python train.py --model="segmentation model" --crop_scale_min=0.8 --encoder_bias="all" --encoder_parallel_block=false --encoder_num_experts=8 --encoder_slots_per_expert=1 --decoder_blocks_per_level=3 --decoder_block="basic"
Rows from block 4 of the encoder of a small segmentation model, named by matrix and row number. Rows with one number within an expert belong to one neuron, the router's apart. Each number is 500 + 40 x the weight over its row's rms, rounded and kept within 0 to 999. All counts start at 0. Numbers have three digits each. After the name is the row's rms in percent of the matrix's.
Before each expert's rows are labels from the 100 images, of 14976, where the router gives the expert most weight on average: "responds to" is what is common among them. Only what is clearly more common there than usual is listed. The data: numbers of one to four digits printed on busy colour backdrops. In brackets: how many of the 100.
# router: slot weights (encoder.blocks.4.mlp.router.weight, 8x128, trained with AdamW), inputs 0-127
# up: expert up (encoder.blocks.4.mlp.up, 8x64x128), inputs 0-127
# down: expert down (encoder.blocks.4.mlp.down, 8x128x64, transposed), outputs 0-127

# expert 5
responds to: length: two (65); red ink (36)
router.5 101:509484538537602429471467526464490515456600470525472501500434483469567509479427506481454455503494457597461487516479505453500501542453463468532555545584532494521528450528451466521535550495495452428491478512469522538476472491495491519463567527503491473548454389444469511547443532559484469473460449529503450546434552540578479535479468503534502501476498530523491504485513529593478560487525
up.1 032:453484462525537460567517514513502474520500558449473511474514461535577509467518482546491481433560483484498465501543424519429522541508452463416502551520507452450600474455510474427516478439512512492546522428441485494469514439470582480429550430483529476556547461528471432475507486484522547518500469538536438562483529532483536453550490465529539500519418553558534517477458507476574500479518
down.1 044:447529439542485423483492529537540472472459451474509465477450440439523476516552516550537498447526476457499453440538418461485554478502541449553520594465456452581545456525486493493528472543436549462489483488517539497518493534487539534451525501574485531445473495495530545480429463469490442500546459513557567539542582547437485470511498420457557482568478506532504500518527502503529492560455
up.2 153:538520561490521480461495529436531518472560518448467516465434480503521507401473475448457466439490503540522464442496527454521538529475565488526545542503518507474536496469576552577465466470548410470466437479561536557464478466510531504514514545437501520621504457519473529509513466549504490521479477538526488449431532465529480518477508479534434502540483617510498493505542509584446545471459
down.2 145:551497547498398470510406542472493476467568458468491490551510523490498488506428484526525500468478542439471506492485466489524483451533551499490510480518482477486510443450540469590500521529550490459536482523493501483550604503497473558490513499470498485602499465504465565437540462488424552486472519337506449491527496548507493515491477540495436525544517522491566452525532526493560529430480
up.3 035:520426553491404461481540452540509457511516493460453489516484456570482544553504512466578497417448486483486486457500524487553503498522469504499515469491485474478542527468560546448457496465472510579564534570502452437573515554469521479502459531545464508435471518491535555495491605507479485586557536532518522433567457425525551483451501534514472505543421463532524552511533529496513521520463
down.3 051:454539516446453498479521508470474481493509470522543476489430483474525543466488565499568493511487559534521529437495480489498518477452544476493577474533409511441513493467495502506460525539564624507530495447459438514457580489503479557509497472584464536554494426515533542512512522510503476517509567539525541462543528556508442553549577530424517523518544533466491485437590524480565560478508
up.4 134:452479502423530512513453509455499491511542504477455415474506441509496535521505482542450479482542500551519455471440494436513552492459594505486474479557416388506573431506441468533510483403552422491487449484481455541456482446460479505485506486498489467545482482508418526583508531494523487516487498477461458446478472519518509515464490512449465480580515495424591466503500537492523562548495
down.4 130:489546508478520505529458577485507549425549523496482435468552442559541536483536489478511537483515479496566537479445546511508473440514519494528527476524515554539480454490529492431476501532483544487504463556540510474441536556440513518518530508483602503556470568492518521514477531444516472427532553426522525482486492513520486450508502468524511513517517469414668513469531525457413554542466
up.5 098:447488542449402460474501504504540447502458481465459450525562550580472475499493491505431489486486413579532478537533494483463515528570580532594453473481472490414516506456515519520516485413444480440447462514487534521515492436472484536533503478514475468494471490482503488561505511449543432529480506528466462460481566516536473408447408522530497523480519487522517573512478492539534521546554
down.5 096:499528512565471458502534494444458504459553526552486532469535463491489502527538420507485425449465418555530486508473555463515491574483543506564459486595471536493578395488537474521527494514509472413517515482537520510491525523546473537522505574602549488480545502502469469539456471489528386438482503496489588492497515466486512452425498489529496452448477437510499525449532480468482536521501

# expert 2
responds to: grey ink (62)
router.2 095:481481492521580484544425491523481506466467474478521505507455543421505520526439532494526583529505468464507537510423455485423494457501479423491467503511556554463415529598471470460524539497446522501490490481512526494516509466544483465513537530487526468544499418518417512583479490511513513570516572517470538527520522506542553505513433502455516515566487530533564459458388439460555545502526
up.1 067:565504429586473476471495544485521485488511525540559545477506545501504500466576467519519510507560461460443500555569445574492532500581467500506526548469494454549520459513568515608449430469537515518523494531499451538521511486497548482485575430521493520519427508579539488543530458491502517452508589481506550486492466546446524556516505503495446474422465493582466475527534550470514500471451
down.1 079:492531535501526497528479524526559492495542492471479379414444520438478467525484511493498522493530564537509461490542551498469515510450499469505462481485501502468468440500554471464499544460484488482488514486562539470492525515486530522567479443498563450457511535465515529551501477476576476478522460587383515392475523475496459444445447569398455471451484456458585481504476506479550466540499
up.2 121:538550447445420507510606436450438523484487461536559494451482551475516471521553468537543494513454435441513445501479509508516423477492494575513510442504504545507521460410447538540552498520504516520501530490539438468539462487457438480559550538466453525483461499462611494526500450515476497481556526533524457430504510455493475406490516470555501569504467557490515476451515481504494536477455
down.2 108:509451481428507450475493584476538501498504505510497467594498585495498443506349496548452505470532505470522487489539465451553530509519491471439535530443517457490500510588519578447552479559482548520464520474445452589459503502439510485446509581486542534487486495487464508522509595499503562538437455548536568487484506555502474523491523514493485503494504491491495528476538461479444556453506
up.3 148:546572528479413468477452533382535488452479443505495561542486588464485554491502440481509491531510457477469484546515480503454530497489477528451533590502479493458486492528529498446513490466535554528473537489486554468557496450508557481493560516487559497383509450492526535484540420508484569426484547522503536464554454467442524541514538498505443467541452514446501483573459492503468483564485
down.3 131:451575524485661545515453535502554540529509495569566483462465514575503474489522559441547542523469543492553528512441507485539509479437453499539502477430491491528452476491531474551478465480526492481460465465470527531490445505529442503484549534489493501415488544489504464479559519471428437474479471485501550527424557481537443410482493520451436497518488456519503500493479429509554518516459
up.4 164:511631604471575579517463492546546503464523544495478507545501527563534492494407527498539465498502457440506507547570551538418503506510537526513463554533427526533428502563505455496488541493554483516490467524508524486535486507448556519512461575544520526516533492433484493534494503528459534485524530527535540556507528517469420496397495473516484526473529462478455540454465501556471476541534
down.4 163:385505461511476475540535483469507515514529575527510507563553527432552515472624468479540476546475552524512485551557495513564484461539421504521500458526492484544473525505466489466450495506437502443468458451566462450447519517457555481507477422503443506553494568464510536491511530505447420500471564546549522474413477548499500465484566501464537485513502493477578503436492493481538545510494
up.5 109:447490435602454549521477457467515394571416500469514467512465519480503508561485442510503509507528495460480447582470503516511517481516469461502536502493493500586535594566393474465518480540525530498537501498473428498506549494546463494479497500521527440516451443531500474515581471402449454522547444424501485543482460487512553559490491510460513506486480540539502514549561493496492523456467
down.5 120:581519487504487533475549526472443525512521539530530503508495497484486540503514525505532488487456511479556548498583473470472435557435495556562496550451488477490557475445579542494502546486517494524484528503487529447394510449446482504485472505485455565469434556532500533485500552436555427456442482503476528547543588461542524491520482474530521578434448504468582476425538488574494454447503

# expert 0
responds to: grey ink (50)
router.0 095:450503460523571463490462466478479583518483461513556528507482571501490510485425525464520538517493463466483540432380455505445500522519484462440449520476520494436473468539469490489577477521439528548555537476552536477493537516596445446545521498533534450568491459517450495515466459538515553589467518497483542449468518498528494508473463498477519474560491494515487429502373518458531530486526
up.1 130:494527476548398538601474494495377461569522522502461534521491488434446423487537469476538510524537494532500524525510545507549466481528504518552438494466473481476499493564540511529446460545473531517515470500457591478454550431424507463520520571534521466452509469505511509496449514453564445404507484523525490486495534477449458556496508488482516442460509526512464460574430457456513497477543
down.1 119:530481531532445533475528503494586531441501462481523505510462551415483488501499451542497465493513484460584503455458507523477497507506490552506519514558576467479539538608517480449496499514511509492533465528471536498502504555521455508499517478431546471579414394452478513504498482469536609524548524455462435548543522540515514503408486561476539502460481529520470502418511420453467493473551
up.2 102:520493464555475473518530515479575510529498514590502519568524489495521466500441519444387487539476554522460497493522573537526497587495548453515477494555499485537472428502579529511532468455487466464495469457553509514552543454427511471471532483441455553496548435464511558534436529492504576549489468557499505507453477512545533496550545456465439489515557463547442596472497439489511488477511
down.2 118:529500501515466527543485427485545479528453493480510471460528481543536486482542501418538516518558524489474574469465456473505424486483417534495508497484453489441506489615493489443540474478487462513493544525441535455566564548507435523561451501493550448499496422464490500516478520543515561487488612460568530534488559506413522501492473513505480519444406480510522524516537441564427489493502
up.3 048:434513494476481494482436479522485523516529588537510452587530493549499511389564494499528465466491509532517551511449494449519540493481529459548544512516492567422489495556431517523465557462544533493497558546473560519504562501492545496535588537449499499449551459499555492483530511453495442502522509503517520513464513575548403578505516590469430531525457488538527456474544468453464520521513
down.3 058:547543518471475407457542548500504473459474498523443510447564579532528425584494504529410481503524502429458476450509490508564498494469541550482540557494460476560456422485506449513509481564499548498491529530523493475437412559491465547492510561538484529534494552424541500503456494524458479484453494466533516472457483483500551560553511453508521520445498487530570519530593542526545479506443
up.4 051:486567490478466550561471549494473438569496518521505503490459527497594539474436446507508502470548491501538446519533451503475421527472492483468453580552517519539516458503481466459492462387433429500553461561503496495527504463519498469557495565451526466458481557538472521527534493395524473524505539552570471462578517534504447466537515489511511546538409471499514493439432516508498511479466
down.4 057:473497482574504485549494459500498571504595529519568503523450481517547446396490541528464531497468503489547514531528481432455544531497474474481493567511573415485482545478520506461518548471386618518482469525518459474522547496514478541501550556564537492525466565520464473493444520467532483477468481445460489459479518518471476485539506438579596460531485513471542551528494511503485537501538
up.5 044:555514478469448493491476570462523510528486579482524512494450546492439535474522517488524512475480481494488468505503438474550499526479521462535631462447520529492512482497436519523452488437507504460579455475508488461522494495543450494510522535506482482456490533579530436562472422443534474501603456509497448557498552510490431453465493434460564496546443406533517599480505530513460547519480
down.5 065:519449512574505529551478492511495491518367508539455496523483459473557569464526522443540492475510602540460516467511546503488490475576459503538442548559528560430478495485493437497512454517454509527511428506544450530471422584469521530507463501502497519570502553475485488531504552474493452591530442502555473470514508501475563556489499508472518501477550515509513533555451465529558412536517

# expert 1
responds to: white ink (54)
router.1 108:467535525509482489505408509469526468492503524524456526454551480504448515480526528494444445515463513491526496542555512444484470450446574524560466459468396502420480502559550478525525538480558575486449428459507574479445429451526559565517498532543433465438492535506457483557545465388504496508510482525449537473492477552519523502513499463468576496494515516541523473460425521458545495496504
up.1 041:506472497539478508479473477512522464552470477504544491474504493572517467439483539505470438526514465522465457528593443421530574573500485447464523556568575489509503470488501547581520461518533592492504528487555452519516502500501534492522492497482491505547499531421473467484422507446512560517546489555527519445544441578498607556490475526485559487455466534473492564516537492530497504432416
down.1 063:491470540533434441480534478454505500481527578488534485498547502431464420521457533531469507543531479473584475482520474567413525474474564429496544496498467478449491475494547530499492547506502484459583431483587538526458517517631514563578497488471509439498531477491503525535519541580491466486527465487459530538483555526502533520492524537501490521534545476496583485439443498414492476501514
up.2 059:476461474582527490514497484537515545517476410408473465542513438497531514509471403523437501449427538544532451450408425494512481538448480453470471479458468486524523458521495550479500507527524436505468549543500457521524546568549520527519506505544497462528501502468533479445495593481518459550533498549549548486474505527497529515538525493489507473448533450556487508511570434403514447568458
down.2 078:562509437545512479485436544519527501501472501488516525420429493519471522484454518441524482538523484486478448452505515457466510574516558566446549474496572424446522482471439518508558522499542443558516408438491531481468458529479488515461490487531501528513539493500506518489480498582519565493530464433463516596579455484493490478482457527461543512498586479489524467510604527530516554450574
up.3 058:494439513515537507546485538500476515498436555539501508548509507494495521484497477491416533486431477441532502556546450462460535572544521441461553537573493411502483451523491532559426519455499543439494488475486529563475511575488427484470556458459433546451578511499541491541479579420530474473512538529557441512513488534436543479450465509578479509557541496520476503475515532501573483500482
down.3 072:460535461494506487481492474433527479477518481586557548449486471474508649573463507480576501463526566482566529521485492531516588565515515472573537542464525502493528510474499599547511562550511508490470543483546518500577548453510535526507552566515446483505588486588495550506489540574468475530477481449500498568538502519507486496512493511509501487464497501517541494533503435450542514530476
up.4 110:495435507483407514434488549474471517536533499515453477457543441533504457479484561582489482503461486506471482498512482450471552436465502532524507466474515531515527454488522502468502501564456597570514540478467444497571481458462488534490466580469509500491496495474457523578445474494428470484475497377470489465571415498501540515514516548495402523493477467576480487523477501471546542426459
down.4 118:490521447511554482494553529555479482478506513539477533544562519434586532456450546446488426558522455457502516532551478480462472540498499451482531517462531459460567412516411472478520485503489396541506531441480491523452546522481474492540495439497467494563583478530458495558546537590487591515445464490505559574467527452521507449508449453500452458523503494531503506518541501550475505505500
up.5 104:469462552492455523469446507480551515492547466495486508533519510501431526481602484520416529538536514499483488426466440517514436497510478517456501517375529497484529456488475463533482482469434391445495527479455526442492439563510514543534502519536512510464537451524540456536508397470484503469512501547473609516509502499495602553564478546552520478445535500534533461529499474505541477525480
down.5 116:525521534499526498561525470475564539449480464490488442469532554539534467518431495478489479432441491522526519537484527505459443516479522504508507540486504484497519482503533521444506503512546561530541451551502440490509492493532489520531482501557543547564449485448496445474530597477526542487430484546529548498536456613501485420530501448492338509514442462541533529525509483509570591483466